Weights of a small image classifier.
Training: 30400 steps, held-out accuracy 84%.
Data: trained on renderings of 100 made-up gadgets, each built of a few solids, in any pose, 20.0 epochs.
Rows from block 5 of a small image classifier, named by matrix and row number. Rows with one number within an expert belong to one neuron, the router's apart. Each number is 128 + 24 x the weight over its row's rms, rounded and kept within 0 to 255. All counts start at 0. Numbers have three digits each.
After each expert's rows are labels from the 100 images, of 14976, where the router gives the expert most weight on average: "top examples" is what is common among them. Only what is clearly more common there than usual is listed. The data: renderings of 100 made-up gadgets, each built of a few solids, in any pose.
# router: router (model.blocks.5.mlp.router.weight, 64x128, trained with AdamW), inputs 0-63
# up: expert up (model.blocks.5.mlp.up, 64x32x128), inputs 0-63
# down: expert down (model.blocks.5.mlp.down, 64x128x32, transposed), outputs 0-63

# expert 43
router.43:143131123124131083140108115080156119151122129155069138087132123148153104094146123121093147106172137124112163178090170124107137129137170115137145106160119102160153127099170116096072141147101114
up.0:097113140098086107136139108155131092147119156113184127093088129129074099160112159160145119119124143108116110102114153118157136147125069158164084118126165106151129138179080122129124117139117096
down.0:138125128125113128125148144116120146128110123159163133168150133104132166108134126100105120111127128147189150159170143148142118080180144172134139127122104112129111125094152087143129111136097165
up.1:108143109178119164137111093116102151193122118139148149130191078136135143094166097139110130115086156128123115136124151132073123184116131131103116118113119127095127145121122121135112118147162144
down.1:139160121130138100108134163151113093120137155080077125102079155117112131184141138112164083104118169134120112120145103131143151117159134152137164141128108106124114130132130137125116111089139077
up.2:120153103087110105113159109100138178116107146147113119154134140153094119109125114150165127122163111162148103089142101114095134086104145139105101127137095145125126140131178127118155151150102136
down.2:131106116144158141097125171091114091112155122132180131163121165162145116122148126076140075138168112113081138140128123091125098125135126142114124126139147132105101094117111151130112134154141119
up.3:138148133088129152108111109159105132135161116104116135093125145142117131134146109165144126108109145128126119153122119128169125100132179125130121178112114139105117126173121143139138112093176119
down.3:078125153156096133186158141088143136143075138138122142120121124132174153130126108086151125176090112114136150104110137129108097135140121178143116145140128135138148108142121137110141160135171106
up.4:116188134129137137129158122096130136109112110105159138118102102140143111129112124159134142182207116138116133109133108118144117159124112156105115159136134127098108109099144150108150125130126127
down.4:098077125116172107130137105112132128141123152111140154163134117139103111106149136094122102121186135100105127125131139083157126168141157115150127144155176117129183108070114177161094119116145112
top examples: brown

# expert 24
router.24:163163155151136128139141146088182118125129132123116133082126110141116120116139118141143077143168121120117122140118090102106156120122140147129099122122137107119100066142080096127137118156153085
up.0:126095073103144102112138084143146102133144111123137127158112090099159101134114159121127114168117110109127110105149146127153152144131091148107142115140137063165121067086129120120147136139139137
down.0:157137122126163099126089170096107158122157140147066130062153143126128071086109142107128116077134107132170149147112137102160129108138130117133147123122139138109125183132139144158145123087099103
up.1:132144091088157118126150131125118111149179119166128159102137120148082121115095120177078123120134103117102138150111159141144103186162140120093132135121137127074152100106125140140169151115131118
down.1:122163123116116152118116087127143126174139122103165157141142131145126097126124105083093115103116099146119126085068124143138126099110137085132145138163131134172140118130103175130126144159168127
up.2:134103070100069118126119123147130144122119144137179119132103133163113148098120108180133159102133133120091166131129167123080142178172096133150081129112143143172120165141121119106123133124139148
down.2:161106140082135176138107083151146118138121133155121118140122130122114139159105116120152129124130105153209104139174130110115118119088127173103099134161103167077125129140162122112121094104150167
up.3:122179130116126128128105131087149169123131155110109165122120156113112104119199131128118127149171135126106134119134112140083160179126163160133119107145148133158085115123147101121134129094080119
down.3:078150095123095073161119148133093124119115128134115122091157123115110098146113130138163144148105097153121116171145130127139117088195118125139147144106131135078111175139126131143127136106117126
up.4:137119123134141124127137137122136171139184121128128135097147156148107155118152147151148148160141121148116093123143106125081110120106120090181123135141172156107124093150150140119134109162150112
down.4:134181176108162148101135109140141112121129127086116111121121110110161160114106123145150108087118117113119130095122120138118132161117064090086124122163137110188148093121107151144147131134139144
top examples: green

# expert 1
router.1:162144145100112125118096111147138092143165178116095123111148179135153129133130109114134084117152145130122138089103128144136102159126135123114136144135075185119105158147110093179130162127107089
up.0:136133131189098121125116154128147106125136142101104126141088154118157128142154139095093118160129176108108168120146141119170099123167141086130135127143095131118098073140102136146135117176070116
down.0:138102176126161137141131144138125129111129122149076121176138139133104196111160103152122106179122109148143123117117106164112138114126186141121121153133097147074106107176138113134149162117170149
up.1:093133108124131176145167169138132093152084136106139152156110136114159118147119127125174126114152162111186103102130114113187140103153076138163100104102156129142132153171112119143130120095106127
down.1:112072125129142110185122133127133115107152126083136078143129142144155162124115141138176083091119128148086127112126144099146091137073093086153125161081126136093147102124128144167138129111151135
up.2:095149082156147143123124118153107129148140120137129138123115085133140113163101114092102158146129152136079139131127158111165080154151069093096108153137094095152125091101123153156115097103120143
down.2:118106108181169161165124151097153114146086133160069137154114102143114150127077117105126154094148153114119108120118131156120106130112136079132144140153164133127136149153118136102115161168078135
up.3:102099089090130123129126097141129126131145137104135135117091142112110128126137167093131112156111136108109115124101123156090117111109111156089107152113152116194119137152108127167127132095132096
down.3:088178108149136122176116123106169141135121140183135131121133110132120138127137155166126139186119097132127082158125134096095123163165132108144136134111100098103125159123133102094113111122141127
up.4:119092162193127143107143084123129120111070122143158120152170159138148122146144088085143111122136102102133144151131181112118144128110146129171092129129158161136122097100122109123112113147159131
down.4:107117094115150113123125159142138118168129121097138176135140135085094143140190100169144084100136147095138148136111127116095128136128110123113140141136153120182131129107127107129155098152138110
top examples: brown

# expert 13
router.13:084154122116152108135165163101168079103107108105122152142170145109133142139126118124154093081115129116121120126123094158139168129151110124088152129139128144133110148094113105174107101094143166
up.0:138087129118103136117144151149148122139127133095061164121078119098096096133106153173126122149115134115135138127139107125116149118121108175109100133128170129096155122142111123137134152123058143
down.0:150161144131121103156113160153161109126122117143157128107114095100119157151090159101128133142101129113097112133104113158159157104127093141086137121098149135177132108134160112081148150120147134
up.1:094143111114133090137137126115129133148144114149146112124138095090123105117126175140123130183119106140115137075151149129147123150105120164135108104152138111153128105136140122158123126147123106
down.1:143138116140139122158093149136168124147090147132093131108154089102179129118114137105094093148137107109169129142132137120123140120122093101082104125143140142103150120171111125176119145100092182
up.2:128126121126141114116153115167135118141165119145156126107122150111107110136137153135148083113128159132182118128154086111162176153158135125066085115134134137123166094122110129128151124149111118
down.2:134142090102135122125100119158130124134141124164195142123146104127095143142157123147088129135143098130116129129127140120118123116167148135144119109119110126138088116129162141095086135147097101
up.3:134166158142136155112108140110119100104153128149149123120142116120124127108116162131132077108100107126158107160164078134181164128166119117117163123125134140057167124117136104141129090090103155
down.3:101168163116103126135138142120085109150152119102140116111158160148130124113153111121132107106149174129121129133151118129174156152147194127141132097151141144128135152104115125148104094139115103
up.4:127164108124096151115147087111131161150148127121128131143094133129084100124150089148151098132101152139123083103100134136129093136133116091103173154142144114168160146111123136124158112145110129
down.4:114103117119145150126135126150149129076091095109222154178124116112123146141142121094109111129137151127096134113143128135149122108107072123145126086143147138138129124126092136160108096155156160
top examples: pink

# expert 44
router.44:161135129128163088089177098139126128138144105152142148119164118133106116135152087136158106077116166144158100117151100156120150115146127139090111125156112124127093114100089113118097129148155146
up.0:151117115140164109097157095144117117131146095117136120133099149140111123110117131104152123081131120120080163152112140162138096157156143097108144156143112086134116148088105124122132124138060165
down.0:173151127116075097149134144117120169125106145159146148114121115098107128064104126126089193149150108099139144127149127124101149111140146128114132135143154150126115133157172138116116107117114112
up.1:110120096098220135132130130116098121125157137146177141106167094143116131131109097133139124101135119152102100146134150086098118099100119076141130154126150152146118105138131142113111104128099126
down.1:105112141128145121128113087146135155138103165159072142166135140131105115111121130103122108118100122138133125166130136162068145180166119105124127165118148125133133136130101118154132109109171122
up.2:132142120142098106124091157111113091155179136156074140137137104164111095133137152096097128102128099141111146135117137154088108150187084179138146154151104141129091129128151123159107123109123140
down.2:091159127139118102148130187130145147143059122104137140108135139112154131131119167103149094146156120118170129167121126159125126098089149129174150135118124070122149137184136075102115122154080106
up.3:100119108108032118107140141138128119117121152098117101115117148135128110162108146108130159136134160126128130163141148132150117138126143197126113139121095110110119072140113110142144137119142115
down.3:138087129132158147138110151148113147115105131115071134176103147135154119138171111070138114104148171126101148096105111121136148080126121069113115160140117150136132152137139128113116114133136196
up.4:116184111102101152145156140102103135118141120148123112105096123152110111117120104129140110165130134108117078120113141120200135160107136090154133126121132169118158145096129134136137094147150113
down.4:093089103171141125191111121154106129095121145090135107113117154115108153137129147121143162127156085158128133122107144099088105138110106108102138177114108130118145142091208113165173142159128088
top examples: purple

# expert 25
router.25:110105099109154131107148161091111136147152105114115132109121118110095147089130166135125124114148111124150152126163142124140126126169145118129087135099156190186116125122158145162160117132114129
up.23:101124148157101104126081160167121088108139115123115109120136113110148138144123142118104142168163136120079151123162146117201115135153092083133118108134117156136074095148117136153120151154138130
down.23:155160139115210136097110113177159101140127119136164114142141107132105128151121151154077104139164111125125095094111115132177152161072092104091146112154112147131134137131097136110125147167136129
up.24:119213127150187141132119110126112135113140114164174127114182134173158143137129129115085099136118103126141139119123136138117126147105176080101146116105101148105122106163108109143128113111084150
down.24:128102125117136100165145098100114134087131119146079157113179141117095140095144069169140087111121092141160100178170127105120101148147148167132112126094143141084108106114149149143119107134180106
up.25:141096073150122140116130130131134135130134136079234145120113119112125147107100125139142106102152133108142108171143128139126160106102098130108095125110155149111151112055161114128146140117114149
down.25:128162151120120086139113151137137144099101155162079091091112154139107120128154150127102128163100124127088137116088125108078129140134162113120106142112101137156132111156157163130126122111157084
up.26:111153129150149158137120120076129155155095128132152158151144151159086149149167122088151106131102122132123120092126116125205101096197171101143157148136076123135118145107151125134118109178144132
down.26:147127124101146162119103133132092127111186125165165101138094160147150126105146080155132085104084095128126146139139140105115108136106125167107116122121075129117117104107109141161141129119147161
up.27:124164122089151131138094070117115129132156109187150103100139094145080121155121118134102096110109114139125119154123123154141101136136064101098149095141095158160120136140149133134106144191090121
down.27:137121116139137118156112118196103106139097129127112149106122171110159129162077157114133072145114107126145109107118134138168126189138096134107143110186112139103159077151148117149107126149128095
top examples: black

# expert 63
router.63:142125137099114093109135111139099113103160135158120092099155123160123119128144142104100076133138132139139104130132161129130149120165118144162129140148077146140085082089120118125125115136137114
up.0:149160125156056089118126134108130131107090128148141143118142112134105110145097120070144146148142090132114101127105156130118116179144162107122140136132102106104113148053139159084119133136149140
down.0:131127148159208139148141113115143153139109110112070121185128098158138148097118110115160102095147131127103147123187119155103167089107134104141092087105189162094133150131114143139138118080102145
up.1:130139129092112101145109118121138132149104144121094121126149130126154118134131095107105090097200140133101129154133128092145152156174145113155153117137133154095089136097159134176090117124134141
down.1:106133127143109097171113130112126171135117112119164087075107108125103094133175110154139130184077114130087141149095113129116122137158170138144131127098119123098101138130113161118141118135127107
up.2:136079106066074155147114131129114140128157133109141133117090087139108109089132093148139173104120141119131160144125160137150177126186197118155118117135107158073129116114152130144105143100112143
down.2:131132160145113117169136156085148158098074144108134134136126118124159167084185082094126098144127078132129122106127119135114092132084177102105138136138113132115140128142128127161139167123188143
up.3:098092110125168191134130118124115093069131145109103112139140111146113139177122134128111119116161136119115085160139135128150128115178129097143145156143149129055119121132111126149138116107072135
down.3:134130125155138099158109118130155160138047120153123118148080129153109141117112138110123146115144145136153114076108097146090150162122151100119147156155101101125144119180119147096142152132169103
up.4:105082121130160134094144113160102130137096132123072153168114141122117131152159175073133122160111129106174117170125155144187085088136142158125108176135108085151119141115124120116136115135112138
down.4:144113113089110132121113094158187128157096119160154119135128128123125111131106122104066123130136145118115137129095106109152156136102085084146136118199139138168147137160119146097106130101171155
top examples: black

# expert 7
router.7:170133105178133145096106113154125134119139120116112083120146150153145116121116138138110123117154107121149131144143125148152114173122141136074097121164096103131183107118126130121163143177121152
up.0:132085116113147138149136146111121125145134132126160168110138134123075133087145118138120087114067082126109139119127141126116157144157128150111139139140150142111181093122136128146139135112120125
down.0:117166144165144113144110136127111134127122124124120161156116070103161143123130075117123165129143130154119127110109122131118106084093159117093138099134167155088108136130129154141104136120142166
up.1:114134102127114082124132163124131135106125118155021087145131145134145107150124169090152134144126125106135122127132125106129092120151078124134092119110105035157134112111123121130132151161114119
down.1:203164090141130125111150117123097140152117118124157128092130092123123083084099066163112126118177068124107125121118130154115138123134107111085136132169166099138136118142153114117127152145059153
up.2:127073129134148230128144165146126102150079141127103115136135130111171151151127125130105092098093137133160118147137153133117119122066080143129096110156143140197133153148130125144165144150136151
down.2:154145145106105150139112181166098118101118122038150149126101135094149120132131131099139127146128151108050135091111123139135162094108098131127117120122154149086125125132134122166123121121147115
up.3:106112117162086149135105067141111124145127110086122118139130079130116091146161130122136087083148154133156130114132118097133115157094094157169129123133111123130140130155133123146128135104169131
down.3:097143119103173129136126096131141172131080127144170127159091118148119118124131092099118117160144169115112127164096129114105098125141154123156156160123115082124096156102080119130136151154125166
up.4:131180133118119126099137114164127136112122125147129131093115148139094125127139155101124118186095118118135096132119118111061157186165146112139124165126148151076097109157095134111137114089089119
down.4:130117114139130111142115147197140120138130106137086124107085154132098139144131128162109185066116161111116124104084162148150073119125143094125115139160144108154144131161101109110150152119135113
top examples: white